config.yaml
arch: "unet"
noise_aug: 0.002
activation: "silu"
pixel_unshuffle: 2
optimizer: "soap"
beta2: 0.95
eps: 1e-08
precondition_frequency: 20
max_precond_dim: 1024
steps: 4000
batch_size: 128
epochs: 6.6
Rows from block 4, named by matrix and row number. Rows with one number belong to one channel. Each number is 128 + 32 x the weight over its row's rms, rounded and kept within 0 to 255. All counts start at 0. After the name is the row's rms in percent of the matrix's.
# convs1: first pointwise conv (model.enc.1.1.convs.1.weight, 128x128x1x1), inputs 0-127
# convs3: second pointwise conv (model.enc.1.1.convs.3.weight, 128x128x1x1, transposed), outputs 0-127
convs1.98 092 [168 102 130 168 105 151 133 150 170  89 143 120 136  42 110 103 159  96 119 211 128 161  83 132 101 119 135 132 172 122 144 111 123  69 174 167 126 161 155  76 119 239 137  87 101 167  77  52 148 115 146 108 109 161 123 105  54 140 136 150 185 135 117 128 185 166 146  99 124 118 102 152 129 106 155 134  87 106 118  82 134 154 147 147 110 170 124 151 179 161 104 103 172 114 122  93 100 109 149 134 103 139 134 175  95 174 135 168 139 160  71 165 161 152 105 148 162 154 121 152 109 167 147 111 119 114 135 147]
convs3.98 086 [105 137 143  78  97 136 168 132 107 201 163 131 158  65  91  96  90 130 151 126 126 188  98  94 183 115  83 191 143 146 143 138 119 124 150  93 162 101 165 119 160 166 130 169  90 118  85 139 100 129 117 111 121  98 148 121 123 115 116 106 115 150 141 158 161 170 133 126  93 123  85 168 138 123 116 134 100 150 100 230 152 135 153 120 145  93 104  93 141  89 141 184 144  81 158  98 124  93 134 217 136  96 129  96 146  78 190 107 121 170  39 110  83 118 146 153 141 100 109 136 109 146 111 139 162 114 167  64]
convs1.99 075 [ 57 139 114 104 145  81 158 152  89 130 102 128 171  96 159 141 131 112 113 109 125  91  97 137 145 154 159 187 101 193 166 125 172 132 164 130 116  87 137 131 141 105  68 149 136 150 123 169 121 164  80 161 112 107 149 125  88 107 157 111 128 120 113 101  98  81 102 128 100 127 148 164 135 163  89 112  90 119 154 177 126 101  24 196 132  80 183 109 150 162 107 178 147 110 150 180 179 120 143 141 102 135 136 167 148  86 101  92 107 100 141 120  92  84 141  66 166  88 146  66  56 122 129 108 140 112 121 171]
convs3.99 082 [ 85 146 127 130  56 152 149 169 137 181 147 117 112 115 131 117 145 113 174 108 120 163  95 133 147  91 152 118 117 140 137  68 112  65  38 118 161 116 140 108  93  87 110 146  73 114 172 114 139 172 149 116 123 167 137 171  95 104 166  88  38 142 112 176 160 137 136 197 152  71  95 124 105 164 148 112 102  70 114 112 151 159 142 102 165 140 108 133 154 131 131 161 122 133 139 116 150 125 138 147 116 164 123 164  81  72 121 151  92 111  22  89 134 156 159 118 104 147 102 125  83 123 134 110 175 111 164  77]
convs1.100 081 [163 143 118 106 125 166 142  58 134 149 108 113  73 142 144 158 124 168 134 143  81 233  96 100 155 151 144  72 151 121 149 114 129  92 133  89 142 137  83 113 112 110 134 125 122  98 103 108  80 120 154 123 106 135 137 128  49  99 184 162 171 107  84 143 128 165 148 147 116 125 177 121 176 131  73  95 110 129 121  92  97  99 158 197 155 110 131 135 110 134 176  93 164 115  83  89 141 157 100 133  98  88 158  86 174 142 146 230 111 100 115  83 122 119 158 117  74  94 106 175 152 125 101 108 103  93 121  86]
convs3.100 093 [114  77 195  98 135 106 124 171 140 190 161 122  81 141 111 181 178  54 134  84 161 143 101 123 139 137 107 165 141 112 162 118 139 158  75 122 171 117 128  93 164 129  91 121 159 183  98 211 136 101 145 110 110 133 161 134  54 144  85 113  96 135 133  81  96 113 102 124 199 117  72  99 129 155 135 106 110 117 110 151 127 137 130 185  81 160 141 119  86 111 183 139 168 117 104 161  98 141 146 101  92  95 138 105 151  87 187  84 159 117 100 132 141 143 113 175 137 180 114 160 113 120  94  77  98 178 144 153]
convs1.101 113 [ 65 107 121 161 109 182 100 125 127 147 189 111 112  93  45 151 104 136  91 132 145 149  99 136 110 134 110 127 128 103 142 126 125 115 102 102 175 162 125 139 150  95  80 104  90  72 134 124 110 141 186 159 135 181 171 155 140 142 172  53  98 181 125 132 128 153 220 116 172 144 123 140 155 124 157 159 137 109 130 151 108 146 131 153  95 104  91 140 121 101 173 131  73 163 113 117  89 193  87  93 173 164 151 152 134  69  71  91 147 130 180 149 127 143 143 142 196 140 169 124 137 167 154 168 134  64 138 134]
convs3.101 115 [ 81 101 120 112  91 148 141 173 114 128  86  78 156 161 159 160 115  87  87 150 147 119 166  97 165  83 144 103 133 138 131 132  91 139 122 128 162 186 124  81 122 126 168 134 111 100 146 126  85 122 127 127  92 175 135 113 169  94 136  90 133 137 142 169 114 156 151 154 184 123 162 112  20 108 109 166 137 131 138 104 133 114 132 127 174 192 153 169 187 153 144 143  49 140 136 152 107 149 188 136 123 157  85 139 125  72  65 139 150 106 153 146 164 157 151 119 116 112 153 194  97 173 151 118 115 175 116  36]
convs1.102 103 [139 102 151 122 138 142 125  74 146 130  98 193 164 135 140 136 110  94 119 125  96 128 106 107 130 129 118 171 236 131 122 136 157 193 197 151 144  99  83 110  81 137  79 148 140 144 137  79  82 149 135 103 143 182 185 129 129  93 170 148  68  88  85 164 141 118 184  89 168 151  55  90  88  72 122 117 149 140 109 163  53 133 112 154 127  82 133 132 109 105 173 183 101 167 143 187 106  82 127 137 144 147 143 145  99 127  96  78 137  83  94 119 114 126  99 111 131 147 104 151 126  94 142 134 126  96 146 144]
convs3.102 102 [121 133 104  95 139 113  97 167 150 107 190 130 151 123  84 112  93  93 106  77 105 151 128 208 180 102 142 101  71  75 126 177 133 105 107 172  85 152  86 132 110 118 118 116 134 177  90 154 104 112 159 106  98 109 143 102 120  90 109 124  84 154 132 122 135  96  93 147  89  55 109 159 114 151  78 167 105  98 159 129 120 121 130 218 165 150  91 124 109 185  83 141  95 158  96  75  79 102 122 118 126 144 123 117  91 116 105 107 154  64 124  70 114  78 104  95 113 119 149  87  91 155 120  95  51 127 154 137]
convs1.103 102 [ 63 156 151 115 184  88 124  58 123 155 148  89 113 137 139 113 113 151 188 194  92  72 114 111 132  69 156 177 143  86 158 131 137 137 137 127 153 135 187 120 151 136 124 136 124 104 109 123 162 157 158 114  94 116 138 112 112 147  86  79 102 113 128 121  56  90 151  60  82 140 123  87  53 157 129 101 119 140 148 155 132 131 142 123 124 100 183 111 146 110 139 101 113 143 118 154 149 111  82 153 143 120 114 149  99  78 111 149 167 149 162  91 120 145 136 154 216 120 154  79 132  98 202 127  44 175 113 154]
convs3.103 094 [ 79 137 183 129 120 142 129 104 139  97 121  94  60 101 146 172 130 105 134 134  64 127 156 142 141 119 108 115 200 208 108 104 136 159  91  81 168 107  95 103 153 105 123 122  92 142 119 156 121 198 134  99  98 168 112  69 177 134  63 136 187 115 113 141 138  94 118  94  70 134  85 133 152  60 166  94 112 127 126 120  88 102 176 118 124  89  80 148 164 142  87 179 154  70  89 121 127 115 145 153 153 124 143 131 164 145 126 122 182 135 112 145 106  91 161 121  54 103 132 123 141 121 116 170 104 113 120  54]
convs1.104 109 [176 105  99 139  91 105  63 117 126 127  89 109 121 129 135 181 106 101 156 118 143 174 138 157  90 131 120  83 113 157 167  99 166 161 124 114 176  88 130 120 117 114 119 176 109  76 107 168  68 107 148 132 112 103 152 147  99 195 132 135 112 123 126 156 135 106 159 176 157 147 161 104 197 125 155  73  55  50  76 119  96 130 135 158 157 106 144 107  90 145 138  82 119 110  87 174 135 169 174  91 143 137 141  98  96 196  76 135 121  71 160 121 144 127  50 108 125  91 144 155 101 155 127 125 169 162 115  79]
convs3.104 098 [123 133  87 156 185 149 159 127  65 191 111 150 104  86 118 112 158 119 107 172  56 126 128 121 168 158 147 102 115 173  72  97 138 132 190 122 123  99 185 151 101  96 108 120  81  62 103 151 112 133 125 143  84  94  96 120  84  76 132 113 155 111 112 163 112 107  86 105 147 142 102 140  96 204 119 144  78 147  78 123  90  98 162 108 124 114 114  91  90 138 119 103 183 120 107 134 183 141  94  82 120 144 145 107 114 217 116  65 175 118 113 131  80 127 124  72 141  72 131 124 152 172 131 118  97 111 116 127]
convs1.105 096 [140  96  57 137  61 119 106 161 140 157 170 146 133 192 148 181 168 212  64  99 114 101 127 143 136 107 158 171  91 104 124 106 149 195 160  85 123 116 132 128 208 194 143 130 106 174 128 144 113 151 164  81 190 132 138 148 105 124 110 201 100 122 132 146 138  87 137 176 109 135 136 115 201 145 116 125 159 141 141  82  78 120 170 135 107 139 142  82 143 113 130  86 106 167 154  87 136 109 105 146 111 149 164 132 176 121 108  98 139 125  87 121 168 126 122 135 124 162 141 148 101  64 140 184 102 132 162 146]
convs3.105 096 [116 119 158 149 140  66  70  86 115 108 162 124 110 135  86 126 132 126 112  69 103  70 160 122 114 150 110 104  52  91 154 161  85 177 116 152 106 106 124 109 222 124  52 119 100 183 130 147 116 118 115  59 134 133 148 107 120  49 108 115 169 126 131 128 166 114 124  57 101 121 165 121  57 142  75 130 158  91 138 122 153 167 138 161 102 150 167 137 179 130 161 103 167 101 143 108 161 162 128 148 177 124 126 156 128 149 116 103  83 130 109 140 127 132  73 123 134 139 162 116 165 130 175 138  67 105 104 176]
convs1.106 115 [108 121 113 102  95 107 114  98  97  74 104 114 112  74 153 174 120 170  85 107 174 105 144  65 157 141  79 124 141 228 107  72  92 192 108 116 107 166 161 154 164 135 176 183  99  77  60 138 102 186 151  98 109 104 124 128  95 118 143  92  89  68 141 155 116  78 118 133 107 125 138 175 140 168 182 126 148  96 136 137 129 113 133 158  84 116 115  88 114 130 130  90 118  97 154 102 116 126 142 121  95 164 117 163 127 118 111 173 107 151 157 132 115 173  25  82 134 146 110 144  94 131 127 151 115 135 170 127]
convs3.106 104 [111 129 113 149 127 161 166 154 206 125 136 137 137 190  94  76 140  83 116 112 111 160  85 144 105 113 118  88 140 133 127 135 146  90 166 148 155 116  98 118 162  98 132  54 157 146 113 130  86 131  70 101 167 106  63 107 159  87 159 130 178 141 166 123 129 136 154 184 182 129 128  97 121 170 172  70 140 104 142 126 149  88  85 136 103 126 147 163 125  82 120 148 179  81 109 193 184 102  87 173 115  78 129 177  85 111 124 158 187 155 144 156 122 106  96 131 179 122 100  62 130 115  91 145 142 114  80 117]
convs1.107 109 [151  79 111 101 125 135 120 186 113  92  85 166 105  67 122 115 147 125 155 133 123 130 157 129 165 134 183 172 196 123 112 101  99 226 127 154 124  90 147 143 119 166 161 154 164 131 101 109  96 103 149  65 144 124 168 153 126 145  92 116 174  61 114 150 132 152 189 179 107 165 155 176 107  98  99 150 116 130 169 129 113 160 119  86  38 149  88  87 138  76 179 123 103 119 117 114 129 141 113  46  96  91 151 150 148 159 117 148 130 101 131 110 170  97 136  89 120 148  85 112 101 124  92 187 155 129 128 120]
convs3.107 095 [135 136 105 135  65 164 117 214  90 117 109  60  90 165 135 137  98 130 126 159 111 146 136 126 123  94  73 113 165 140 113 121 149  86  99 176 181 172  95  80 110  90 117  98 104  91 103 147 133 158  99  85 159 113 177  64 131  86 131 133 122  95 136 120 195 135 148 158 111 142  81  83 105 152 114 154 147 185 108 149 131 138 115 115 113 169 116 145 123 119 111 101 134 128 120 117 157 165 192 120 151 109 107 169 137  68 168 176 105  43  54  96 144 134 141  98 136 136 161 121 183  94 147 109 164 175 147  81]
convs1.108 103 [145 126 103 200  99 126 121  85  76  73 137 157 109 175 142 154 143  88 133 152 144  83 161 145 148  82 129 130 114 110 102 107 148  65 115  57 116 119 141 185 107 181 117 127 140 129 117 134 115 151 102  91 163 142 156 173 128 188 153  89 162 144  78 147 114 133 132 133  25 166 116 136 138  71 122 114 165 168 131  68 136 154 131  83  51 135 158 147  83 148 158 109 155 136 115 117  95 172 147 123 112 139 135 110 201 128 144 162 112 173 130 182 154 122  75  98  83 146 180  81 145 119 113 138  94 111 152 123]
convs3.108 108 [143 114  82 117 143 115 109  63 115  80 104  42 136 158 108 129  72  87 172 133 154  48  72 123  67 128 112 188 140 115 104 127 136 202 123  98  93 124 136 144  98 147 121  96 110  74 193 132 166 143 111  93 128 162 144 126 130 128 141 133 152 122 152 184 179 108 117 135  65  96 142 151 140 125 102 154 128 161 151  84 103 135 146 146  80 103 127 154  69 149 106 126 120 183 138 153 101 160 134 115 190  89 134  98  71 150 120 181 119  56 164 105  99 101 108 140 119 142 164 118 134 128 131 156 156  64 128 101]
convs1.109 099 [119  50 143 130 138 177 144 167 137 154 148 149 109 158  82 127 125 100 111 138 164 134 178 119 129 132  68 166 100 115 108 129 142 137 120  89 132  95 115 140 160 147 116 156 144 117 141 116 150 121 150 163 149 162 105 130 130 127  98 103 127 191 149  77 155 123 175 130 128  80 151 132 196 133 141 245 163 156 115 173 161 140 137 114  58  91 118  97 112  97 111 123 107 108  62 157 156 116 179 152  46 130  29 138  99  77 146 173 115 122 124 103 120 118 126 133 168  92 127 109 107  83 128 139 175 126 160 183]
convs3.109 105 [141  96 113  90 166 110 182 146 103  90 107 184 162 128 138 143  66 147 158 144  96  83 113 103 198 108 155 138 143 140 111 155 168 108  90 129 123 110  91 180 153 108 195 101  95 137 167 149 109 121 100  69 197 140 103  71  97 114 138 136  86 116 118 168  53 130 181 123 144 120 189 101 131 100 113  92 130 153 169 144 169 147 120  66  83 135 148 132 157 126 115 163 116  93 138 105 111 104  98 117 127 132 109 167 142 130 100 131  53 132 114 128 145 158 128 132 129 132 115 135  71 150 166 125 210  74  72  73]
convs1.110 092 [ 94 167 174 131 145 162  94  68 159 166 154 123 114  86  82  83 113 164 154 131  94 148 125  94 170 148 169 124 126 116 149  66 155 154 135 128 101 141 146 142 143 121  91 182 163 152 114 136 139  98 176  72 131 155 166 109  68 117  94 129 123 115 146 202 123 143 131 150 144 122 112 124 131 147  99 162  94 177 144 115 110 126 140 130  67 112  67  83 157 117 152 104 159 168 152 103  84 109 135 108  43 108  86 186 155 138 157 152 153 204 158 107 144 170 122  62  61 170 143 184 147  97 106 113 110 127 155 136]
convs3.110 092 [143  97  66 107  61 141 158 149 141  72 109  90 169 111  88 123 155  85  91 116 104  94 163 132 110  81 183 131 134 162 162 111 131 144 185 103 101 174  86 132 145 183 136 121 200 143 146 138  91  89  80  94  95 104 147 103 122 127 103 161 158 128 160 131 154 147 133 166 189  44 150 101 104 143 117 140 146 109 109 130 169 116 118  93 152 129 131 188 182 114 128  95 104 170 159 158  98 106 125 151 134 157 127 165 138 127  92  78  77  81 231 139 112 113 141 186 104 151 132 120 108 138 173 137 107 113 123 104]
convs1.111 109 [129  87 110  94 145 163  80 131 130 123  93 112 144  97 140 168 111 190 186 169 185 140 101 168  49 141 118 170 190 103 136  59 106 116 118 109 169 109 132 114 109 112 112 169  97  94 114 154 146 141 119 116 145 104 153 145 103 127 125 143 117  90  71  90 119  71  87 156 134 138  88 113  94 101  78  93 104 141 169 124 117 146 123 142  95 160 104 156 145 155 166 137 130 155  84 164  99 100  49  70 129 152 112 161  72 208  78 137 119 148 114 131 160 121 109  94 148 195 121 166 196 157 164 130 130 106 140 134]
convs3.111 100 [131 158 157 139 195 155 150 180 165 167 173 116 144  56 145 167 120 129 133  67 106 137 131 167 106 146  99  81 156  69 163 121 123 153  87 109 134 115 112 187  92 103 115 183 145 177 104  89 101 113 145 117  52 144 194 127 129  74  90 152 111  90 151 137 103 160 118 107 111 120 151 141 102 109 123 142  94  36  91 135  69 148  89 156 118 116 104 124 111 142 104 114 113 168 139 113 159 115  94 118 190 125  85 110 145 112  98  85 115 170 110  97  72 150 131 172 167 128 182 150 175 100 111 110 104 150 161 148]
convs1.112 111 [145 118 123 145 128 125 140 109  99  73 152 148 138 114 127 118 142 143 120 184 126  77 127 144 133 119 149 146 112 150  81 154 140 191 115  86  81 126 201 118  66  85 126 169  28 171  96  97 160 136 138 162 154  77 159 139  48 134 114  99 166 102 142 168 133 141 160  84 186 167 114  77 211 130  76 117 113 130 127 166 150  57 158 117 192 123 139 139 144 128 129 111  81 142  91 166 112 113 103 172 159 144 103 143 146 176 148 115 127 128  97 121 165 125 137 121  85 147 122 118  77  69 159 148 154 139 134 138]
convs3.112 121 [116 157 181 100 141 137 154 187 166 148 117 147 116 150  82 158 135 113  98 101 109 105 125  91 134 188  98 119 120 101 121 117 125 183 140 108 104 102 125 177 129 126 141 106 109 101 148 137 176 169 104 133 110 111 189 163 135 106 166 131 116 101  94  62 134  96  93  99 210 159  96 117  66 140 112 104  98 144 139 101 144  60 153 161 144 112 117 140 140 141 125  97 209 103 134  97  89 134 111 128 115 113 100 171 154 160 124 132 128 140 119  85 128 107 207 208 137 186  90 168 145 183 128  59  60 107 118  96]
convs1.113 081 [107 172 215 167 154 120 125 131 142 132 171 132 194 158  97 145  76 111 218 122 147 124 115 121 116 103 120 145 114 115 128 106 150  81 118  96 168  79 104 125 147 116 104 102 107 102 101 135 122 191 122 132 130  76  77 132 129 147 168  79 105 122  99  95 184 132  73 146 109 116 165 135 117  91 143 148 102 166 104 191  96 123 178 197  79  80 153 114  60 113 155 114  82  65 130 149 172 127 116 124 122  95  88 133 148 150 114 154  70 155  77 141 157 144 128 135 149 123 145 135 163 195 115 159 125 105 114 173]
convs3.113 095 [ 92  74  96  89 176  91 225  93 126 118 105 153 122 107 148  75 134 132 158 179 128 143  52 146 156  98 146 145 155  96 115  91 115 115 112 146 108 174  93 181 138 150  73 129 127 130 149 107 110 123 133 139 106 112 139 139 112 152 139  89 160 174 173 148 109 163 120 152  94 128 120 132 162 112 172  94 164 117 140 112 131 140  80 110  95 107 136 102 111 183 160  93   8 150 136 181 192 144 160 130 138 154 135 132 162  80 136 139 148 134 211 201  98 117 106 155 146 130 131 123  80 137 164 113 138 110 106 125]
convs1.114 102 [ 93 118  87 121 142 112 130 124 119 190 109 108 128 131 133 139 125 115 164 109 141 131 127 129 121  99  99 162  78  48 154 110 129 157 141  90 177 115 151 175  45 170 130 107 148 137  97 125 120 100  99 142 124 100 125 114 119 103 127 172  79 154 103  77 105  77 155 194  77 138 173 110 129  92 126 127 109 164  87 152 137  55 130 102 121 119 120 138 110 159 183 136 161 107 117 163 146 182 120 132 205 118 123 153 139 210 120 118 177 152 113 128 161 122 117 147  44 113 108 143  97 215 163 146  68 144  94  99]
convs3.114 097 [154 140 114 183 183 107 128  62 129 108  59 137 129 137 129  77 148 155 161 116  55 106 151 123 144  81 137 136 113 131 168 118 139 144  71 133 111 171 142 122  48  80 177 114 148 182 131 120 135 156 126 138 135 154  54 126 144 136  80 170 104 130 126 123 196 170 181 148  95 143 168 137 111 197 132  98 127  99 133 167 134 191  91 118 111 131 143 131 116  70 161 157 137 134 164 168 149 172 159 119 145 112 123 167 130 176 137  96 125 116 123 142 206  49 124 102 155  88 129 157 143 144 129 146  96 156  96 147]
convs1.115 091 [118  61 147 174 106 142 117 141 166 140 175 139 177  87  87 198 147 150 145 132 120 108 167 156 151 101 168 136 106 151 174  96 140 124  93  99 153 168 137 104  83  89 159 136 149  90 136  82  94 107 130 154 114 167 181 125  85 109 168 102 106 136 122 121 147 103 137 149 108 145 169 115 144 131  54 159 135 150  49 133 111 112 105 109  90 115 167  86 112 112 133 185 105 136 169 109  68 158  92 164  79 177 152 160 100 178 145  85  95 194  87 120 151 140  97 101 132 178  99 179 138  90 134 129 134 132  55 130]
convs3.115 097 [ 94 112 141 114 155 101 146 158 156 165 134  71 143 151 124 158 137  76 149  74 158 126 125 103 127 149 113 175 173 144  91 129 179 117 139 114 192  97 132  71 112 115  71 156 167 204 125 116 115 169 124 152 137 168 114  97 136 119 176 139 114 162 182  78 148 135  72 208 170 156  59 118 154  78 111 178 157  98 156 147 172 126 104 109 107 142 153 108 140 146  79 112 121 103 107  75 121 144 118 123 124 111 150 165 179 128 133 168 109 137 155 123 119 103 138 164 178 204  93 108 141 137 132 158 181 105 112 196]
convs1.116 095 [134 174 155 133 177 118 144  92 140 134 185 101 121 132 155 177  96  84 130 109 156 157 109 121 145 179 135 159 114 120 123 143 140 169 187  93 147 168 175 101 111 116 119 136 171 129 123 104 135 113 173 142 159  98 164 122  61 175 100  91 131 140 125 117 114 114 159 118 149 172 146 150  97 120 121 143 129  95 107 193 104  65 129 129 209 112 125 114 130 143 152 114 160 178  79  92  70 186  87 149 152  88 152 130 144  61 141 158 190  94 145 132 144 113 104  37 133 139 164 198 152 154  71 138 130 144 169  98]
convs3.116 091 [118 116 149 109 113  75  93 153 137 114 104 177 114 149 124 136 102  29 191 116 129 115 226  99 136 124 124 117 144 150 172 114 151 138 156 148 159 146 102 114  64 135 146  91 142 116 148  70 173 180 141  83 152  79 115 105 142 145 132  95 115 109 114 132 148 121 127 158 197 190 125  93  50 112  47 152 161 107 184 178 123  95 107 102 142 150 137 147 137 148 170  82 103 177  95 152 139 118 162 137 100 140 130 136 194 111 139  94 109 128 126 129 105 137 146 117 117 193 183 102 151 167  91 121 139 126 125 111]
convs1.117 098 [107 167 117 109  66 148 191 131  75 154 147 101 120 150  98 108  35 203 114 186 208 109 162 123 140  66 160 148 117  99 169 136  55 142 128 176 148 186 110 208  94 108 170  80 141  83 148 119 162 128 155 108 175 133 134 114 126 137 106 118 156 165 106 113 144 150 167 110 166 138 133 120 171 170 126  65  99 128 113 110 142 180 108 142 132  99 138 128 138 125 127 119 112 119 145 161 142 154 153  97 103 153  83 149  86 132 133 129 110 145 137 100 127 113 157 170 134 117 145 109 171  69 107  94 182  84 147 110]
convs3.117 097 [159  87 100 136 160 130 218 102  74 177  98 145 152 127 133 163 174 144 167  88 118 122 111  82  99 141 178 176 121 103  88 135 158 123 154 132 199  86 159 159 160 123 137 176 140 130 115 126  83  55 136 124 109 108  65 157 123  76  83 136 139  63 103 120 118 177 135 150 144 113 130 172 216 129 143 158 163 123 123 143 112 174 141 113 107 149 131 152 150 130 129 195 123 118  97 147 133 142 123 132  95 171 139 158  60 104 129 151  99 157 108 118 136 105 160 116  78 160  91 111 179 136 140 167 172 119 180 167]
convs1.118 094 [103 128 105 143 160 101  89 237  97 111  89 144 192 130 119 162  86 134 135 107 135 145 137 124 118 171 118  71 142 131 109 166 124 136 161 171 137 106 125  90 107  98 102 141 128 134  82 203 118 192 111 155 156 155 101 131 144  95 141  74 149 115 163 151 135  92 105 174 182 154 124 138 189 137  93 157 121 127  99 203 133 184 130 197 103 124 140 142 150 150 160  94 160 151  70 157 127 173 151 106 152 151 162 161 220 161 139 111 151 114 123 171 103 144 102 130 176 119  77 135 131 154 155 147 105 159 111 147]
convs3.118 096 [167 137 104 147 127 148 110  92 134 134 100 163 204 126 148 115 125 167 132 132 109 111 100 135 149 138 174 141 139 151  55 118  91  59 167 153 161 151 111 141  75  96 128 138 175  98  82  79 113 101 131 163 152  83  97 179 137 136 141  78 120 167  81 150 154 109 153 175 109 125 108  91 134 142 117 150  93 153 115 161 168 195 151 101 208 157 160  75  99 118 159 116 190 172 140 156  93 150  89 111 159  80 133 183  58 203  91 144 118 153  78 140 120 105 151 134 102 124 140 142 144  97 106 145 114 134 140 169]
convs1.119 119 [158 164  83 127 138 104 149 108 160 142 163 111 107  92 162 114 135 146 139  91 116 117 130 157  85 213 155 111 142  88 166 104  77 117 115 146 150 150 152 102 144  50 123 136 132 120 104 147 121 125 124 163 102 126 186 105 107  81 140 116 113 126  52 157 123 152 110 145  92  78 106  96  85  91 145  87  48  96 132 119  67 139  85 135  73 187 144 143 137 157 129 104 150  80 142 136  88 112 170 165 147 104 157 146 120  79 110 117 142 122 153 134 120 107 143 147 143 130 147 133 244 123  83 170 108 214 118 129]
convs3.119 113 [ 92 117 114  92 106 171 106 141  93 115 171 152 136 102 124  84 110 153  43  64 132 137  87 126 133 121 132 146 155  93 155  78 109 132  95 152 138 144 133 141 151 177  98  89  99  98 105 159 149 132 145 182  74 142 101 165  78 150 124  61  96 163  82 107 137 188 155 151 152 162  80 132 143  99 117 145 121 159  91 141 194 101 162 135  79 124 171 109 146 109 109 136 144 168 126  92 158 107  79 144 152 148 127 141 151 189 141 165  77 189 124 135 176 111 215  98 140 145  85 138  93 168 133 126 138  87 104 176]
convs1.120 102 [151 113 157 163  99 118 144 145 102  80 127 128 127  73 124 141 118 109 144 179 142 105 114 156  97  56 152 137 169 102 181 111  95 197  84 139 151 137 129  94 121 113 108 144 165 133  60 120 128 117 146 135 120 120  81 170  85 148 121 109 152 153 133 145 169 122  67  44 162 107 100 145 134 139 109 152 122 143 146 212 140 111 148 165  55 161 219 164 134 108 133 142 109  96 110 134  66 114 114 135 104 165 119 110 124 150 140 155  88 137 106  87 184 146 110 115  67 110 149 132 163 155 194  72 166 156 113  99]
convs3.120 086 [137 113 129 109 120 166  83 154 143 120 138 138 117 142 110 134  82  81 111 143 112 112 137 138 143 176 178  75 123 140  87 129 112 134 170 198 128  72 132 120 129 124 137  97  53 115 120 110 150  85 117 128 127  68  47 111 155 139 129 170  81 178 127 118 142 136 158 152  90 123 119  90  99  98 103 145 134 147 139  99  83 147 126 121 177 191 149 107 155 117  97 119  81  70 145  83 111 100 126 109 105 111 143 129  91 162 160 141 200 162  50 131 147 151  86  99 179 169  88 115 120 137 216 142  82  94  69 159]
convs1.121 088 [120  83 155 143  84  64 116 229  84 181 119 120 187  79 189 132 131  62 112 140 145 119 162 148 139 155 147 181 110 148 201 133 139  85  99 129 149 108 133  99 142 131 166 158 115 144 109  93 140 111 119 173  85 126 132 107 137 169 114 110  99 118 194  89 180 113 110  88 137 109 138 139 163  74 136  76 106 155 140 136 167 138 170 152  87 123 119  71 134 166  95 142  74 158 123  97 103 128 120 142 130 101 130 141 139 135 145 136 139 159 134 144 190 142 203 164 136 164 199 115 157 173 107 139 112 154 112 163]
convs3.121 099 [164 183 150 118 174 141  99 136 115 217 124 104 183 118 103 163 108 143 130 147  49 155  88 139 177 141 114 140  95 166 154  78  95 154 169  92  98 158 120 176 172 143 162 113 130 131 112 122 110 157 165 165 130 129 138 165 116 186 128 213 132 149 143 107 159 105 145 109 168 147  98 119 174 155 157 173 109  94 118 127  99 130 206 166 132 184 107 142 156 183 132 165 155 187 152 121 124 175  92 115 110 103 145  91 130 112  80 150 119 130  85 114 130 125 147 184 107 159 145 169 208  97 145 128 125 115 141 130]
convs1.122 095 [140  70 136 158 110 136 145 124 134 157 169 118 141 132  97 116 135 118 103 117 156 146  97 167 156 179  90 136 141 156  62 158 151 150  98 108 159  70 188  74 116  95 121 142 157 173  89 136 100  48 164  99 140 132 182 138 103 184  81 129 127 126 118 141 192 138 134  84 100 115 142  80  94 203 159 135  80 158  80 150 141 135 124 181 123 124 121 128  88 127 113 175 130 137 111 184 146  95 116 178 134  91  93 168 110 134 134 112  81 102  89 162 106 171 156 141  74 135  87 104 154 112 169 112  63 178 159 100]
convs3.122 105 [122 134 139 201  74 114 148 146  75 110 128 135 156 138 148 161 150 104 176 125 135  64 162 105 115 120 131 116 116  94 145 197 113 132 156 141 158  78 124  98 108 131 105 154 167 201 103  71 152 208  77 103  97 121 123  93 118  85  87 170 178 100 113 134 121 129 196 148 177 148 166 129 143 136 124 161 188  63 149  97 172 138 102  93 154 164 103 181  81 118 120 103 146 114 105 198 100 161 137 180 118 174  90 145 146 142 140 151 144 105 162  76  72 134 137 138 116 133 134 109 142 145 119 111 155 155  95 153]
convs1.123 101 [105 137 186 150 130 157 140  73 165 140 194 128  80 180  93  93 119 138 178 128 201 112 119 168 115 138  99 135 127 153 126  85  78  54  98 125 154 164  91 156 182 102  81 162 154  86  83 100 146 134 149 118 155 117 109 116 130 140 145 133 142 131 126  74  49 134 110 134  79 116 162 118 109  90 133 141 111 121 164 160 164 133 153 153 141 136 164 143 170 115 169 153  65 145 172 159 163 145 139 139  95  96  49 124  74 111 114 132 159 114 109 169  88 130 112 125 132 124  79 123 163 121 156 158 168  82 102 203]
convs3.123 103 [130 153 119 137  98 155 122 148 173 155 168 135  93 133 153 214 115 200 107 139 135 122 170 132 123 122  76 159  88  97 122 164 166 183 103 148  78 175 116 111 142 144 147 114 138 170 108 138 122 171 159 107 157 111 167 155 124 122 160 189  90 104 131  64  73 121 204 114 171 115 125  69 111 129  99 109 148 103 153 122 185 151 163  77 121 156 134 146 103 121 103  72 101  90 133  58 118 118 122 141 109 101  81 156 174 145 133  59  78 113 106 145 112 101 153  78  87 157 163 123 121 154 123  98 131  81  99 169]
convs1.124 096 [130 115 103 147 149 174 131  77 116 139 113 121 112 253 152  78 200  93 137  90 147 180 165 132 168 123 112 143 131 161 145 159 173 129 145 101 115 141 111 117 126 164  84 114 129 149 104 101 147 177 121  68 133 103  81 124 180 183 124 159  84 106 112  93 128 140 171 118 128  52 119 142  39 138 128 147  71 175 133  94 128 116 162 156 122 160 126  97  86  98  71 187 124 101 106 126 113  67  94 145 134 152 146 180  86 139 132 116 156 122  88 158 126  88 117 148 137 147  97 145 117 157 148 156 118 143 121 163]
convs3.124 099 [149  75  77  93 172 123 160 133 128 110 119 108 118  93 124  63 112 108 129 183 135 118  32 192 149 112 183 143 189 167 129 197 136  97 115 120 137 141  88 110  90  77 118  90  92 114 175 162 113  62 179 152 126 123 137 112 130 146 133  95 127 124 115 114  72 126 102 103 147 101 149 128 103 158 105  86 145  80 101  92 138 104 173 131 155 174  87 127 143 158 128 200 149 138 120  87 111  87 136 118 168 133 108  77 146 128  87 124  78 123 123 140 170  83 102 150  86 133 149 101 137  82 124 168 121 167 105  63]